Rows from block 6, named by matrix and row number. Each number is 128 + 32 x the weight over its row's rms, rounded and kept within 0 to 255. All counts start at 0. After the name is the row's rms in percent of the matrix's.
# weight_ih_l0: LSTM input weights (gates i, f, g, o stacked) (model.rnn.1.rnn.weight_ih_l0, 768x384), inputs 0-127
weight_ih_l0.701 110 [131  99  72  83 169 152 151  96  84  96 131  83 133  86 155 103 149 113  76 166  57 129 180 102  82 120 146  54 158 169 140 137 196 126 166  79 155  96 123 140 111 101 123 122  71  90 116  99 119 102 157 120 157 140 114 127 100 136 105  84 174 111 125 143 153 131  98 157 110 109 130 159 160 203 148 124  94  95 151 125 151  89 131  72 139  83 181 163 127 132 133  85  97 150 137 146 155  42 132 204 104 143 165 149 114 222 176 141 202 136 126 116 162 149  57 132  91 106  85 135 107 146 143 157 143 138 120 125]
weight_ih_l0.702 099 [139 114  72 125 158  63 176 139  77 103 157 140 143 158 103 102 101 123 103 129 103 113 167 168 127 128 158  69 152 145 161 101 111 155 160 155 136 119 162 137 128 178  84  19 122 104 145  89 143 124 154 109  90 151  98 107  50 186 144 121 234 148 114  96 146 149 141 115 134 117 164 125 124 105 118  78 109  97 175 139 138 141 139  67 134 124 142  99 125  84 106 123  61  97 159 145 134  94 149 179 126  86 128 170 112 178 135 154 125 127 112 125 193 108 153 126  66 116 117 180 142 158  88 149 137 104 147 135]
weight_ih_l0.703 102 [187 141  76 119 148 154  81 133 173  89 176 176 156 197 124 134 149  63 167 109 151 142 152 101 126 156 147 138 121 117 124 114 142 162 116 166 128 146 111 181 132 173 141 161 132 101 112 100  97 115 170 134 158 126 143 100  61 127 122 158 166 145 122 137 139 106 136 139 114 152 142 148 127 176 137 142  60 164 158  83 159 136 120 140 132 137 155 145 171 124  90  94 116 118 122 121 133 156 149  98 175 201 102 124 159 107  93  77 132 188 163 197 144 141 122 163 131 113 178 150  51 128  96 159  87 125 152 152]
weight_ih_l0.704 113 [ 93  87  85 115 116 109  81  44 103 129 148 122 134 151  93 131 121 168  82  73  87 107 125 146 220 146 156  93 125 144 130 117 150 125 155 139 164  57  86 139  92 131 161 162 124  85 133 152 130 144 158 142 156 138 127 153 154  89 170  58 152 210 146 132 129 156 169  93  82 125 150 152 111 164  95 121 154 111 121 113 153 145 143 129 133 113 101  83 156 102 137 149 148 105 135 134 101 184 174 102 159 187 113 118 161 118 105 131 119  58 139 117 100 146 106 157  66 159  73 156 149 111 157 158 124  73  91  71]
weight_ih_l0.705 100 [112  55 124  72 155 202  97 175 122 132 110 128 124 130 162 119 138 103 176 155 135  47 141 110  93 105 113 121  84  66 117 170  85 117 148 121 134 110 126 156 184 153 157 105 135 135  88 146 114 159 154 152 157 112 134 206 116  85 140 152  89 151 126 208 174 129 122 114 131 136 107  96 142 155 147 159  92  77 148  91 165  75  92 158 195 118 124 142 125 154 105 117 136 169 159 154 126  88 126 159 168  87 181 154 118 149 120 112 148 111 163 147 107 161 190 173 112 143 131 123 132 107 189 113 165 166 163 102]
weight_ih_l0.706 103 [110 107 156 111 132 131 111 113 156 105 119  93 103  88  99 126 152 161 123 132  82 122  96 210 149  98 124  91 164 169 126 113 141 109 153 141 170 118 124 120 166 169 128 154 156 160 110 200  80 109 144  99 133 181 109 175 105 111 101 123  97 164  99 132 140  94 159 121  64 110 111 118 108 131 109  80 224 133 161  89 180 113 111 150 126 125 131 190 184 104 128  89 146  97 124 124  53 192 152 181 183 131 137 159 137 136 164 163 161 114 109  40 121 174 130 124 106 131  76 105 179 154 160 139 134 133 181  82]
weight_ih_l0.707 103 [121  67 124 120 161  83 134 113  91 201 156 105  97 173 152 117 187  99 150 147  88 148 150  76 125 139 110 103 120 178 175  93 154 109 149 114 136 124 125 122 143  83 165 171 114  97  79  79 160  95 109 170 142 169 149 117 146 138  65 133  94 168 120 189 166  99 123 112 115 123 121  75 177 166 130 120 125  75 173  81  79  80 146 128 172  85 115 125 149 105 137 107  82 134 175 136 165 151 105 112 193 120 116  84 127 169 128 115 187 103 115 122 127  91 180 198 115  30 148 125 112 122 126 118 141 104 220 116]
weight_ih_l0.708 112 [136 128  68 166 120 131 103 144 184 180 130 154 142 142  73 173 146 133 112 130 162 168 155  55  87 143 119 117 137 166 109 186  96 107 103 146 109 130 120 120 143 140 121 147  54 116 130  92 127 184 101 113 101  96 129 147 123 110 165 117 116 129 134 117 133 189 130 141 118 128 141 100 200 126 128 164  75  93 165  68 134  85 136 202 137 158 103  86 127 108 162 154 150 115 116 111 146 123 161 148 140 130 116  66 165  86 110  99 118  95 187 153 100  74  68 150 110  93 132 114  97 116  99 150  72  77 130  94]
weight_ih_l0.709 103 [112 163 126 112 164 102 138  93  64 149  88 132 105  94  87 104 123 156  93  86 105 167 123 152 124 169 139 158 126 182 196 109 156  91 185 159 131 146 168  98 102  79 156 141 103  88 115 143 123 191 113 121 108 160 165 165 161  91 132 110 126 136 117 142 102 130 146 151 171 104 126 170 129 127 119 176  99 137 118 139  90 133 166  98 170  93 131 143 151 148 107 137 110  81 160 140 164 114 134 153 125 129 160 104 132 164 132 107 157 133  86 122  97  88 134 112 132 153  83 138 137  96 101 153  85 152  73 119]
weight_ih_l0.710 106 [153 148 163 165 117 137 139 139  39 149 137 122 141 118 167 114 122  63 171 120 129 136 131  65 126 139 121  95  87  86  90 141 140 132 114 170 105 178 156 132 153 123 123  64  97 141 127 100 138 146  84  91 161 136 133 123 137 104 171 178  84 105 146 163 113 120  96  98 142  98 116 161 181 117 203 146 146  85 128 157  85  85 159  41 140 114  91 159 148  96 155 137 127 183  97  91 158  85 128 107 113  99 166  95  96 127 147 128 149 165 136 130 156 119 135 141 152 108 148 145 102  86 147 110 171 133 110 163]
weight_ih_l0.711 093 [134  95 146 103 140 130 159 129  79 172 126 145  73 105 129 122 119 110  96 163  63 158 105  67 154 157 130 120  97 143 173 116 161 116 168 142 177  76  97  95 145  94 152 126 138 146 108  53 181 130 218 166 133 101 143 121 143 129 105  71 110 162 135 116 186 116  92  47 101 109 138 149 109 145 126 174 113 117 118  58 118  66 100 149 179  75 128  94 142 107 152  96  94 128 155 135  57 122 161 118 164 104 119  93 129 149 113 135 168  92  90  99 177 116 146 162  65 100  78 150 143  95 140 132 115 153 192  81]
weight_ih_l0.712 110 [127 122 140 120 143 109 151 131 141 170 154  88 107 199 144 123 105 148 128 112 143 155 100  78  81 129 156 125 150 124 131 130 128 109 139 158  94 154 134 113 174 131 124 111  93 121 140  81 204 202  72 110 132 131 143 159 144 125 177 135 121 176 102 119  79 161 137 113 125 173 120 169 113 127 171 170 134 126 110  68 199 125 119 161  75 165 132  95 126 142  75 129 141 101 141  91  84 140 160  63 140  98  80 112 128  86 102 119 108 112 165 123 117 177  63 121 150 110 166 140 105  53 135 150 108 121 162  88]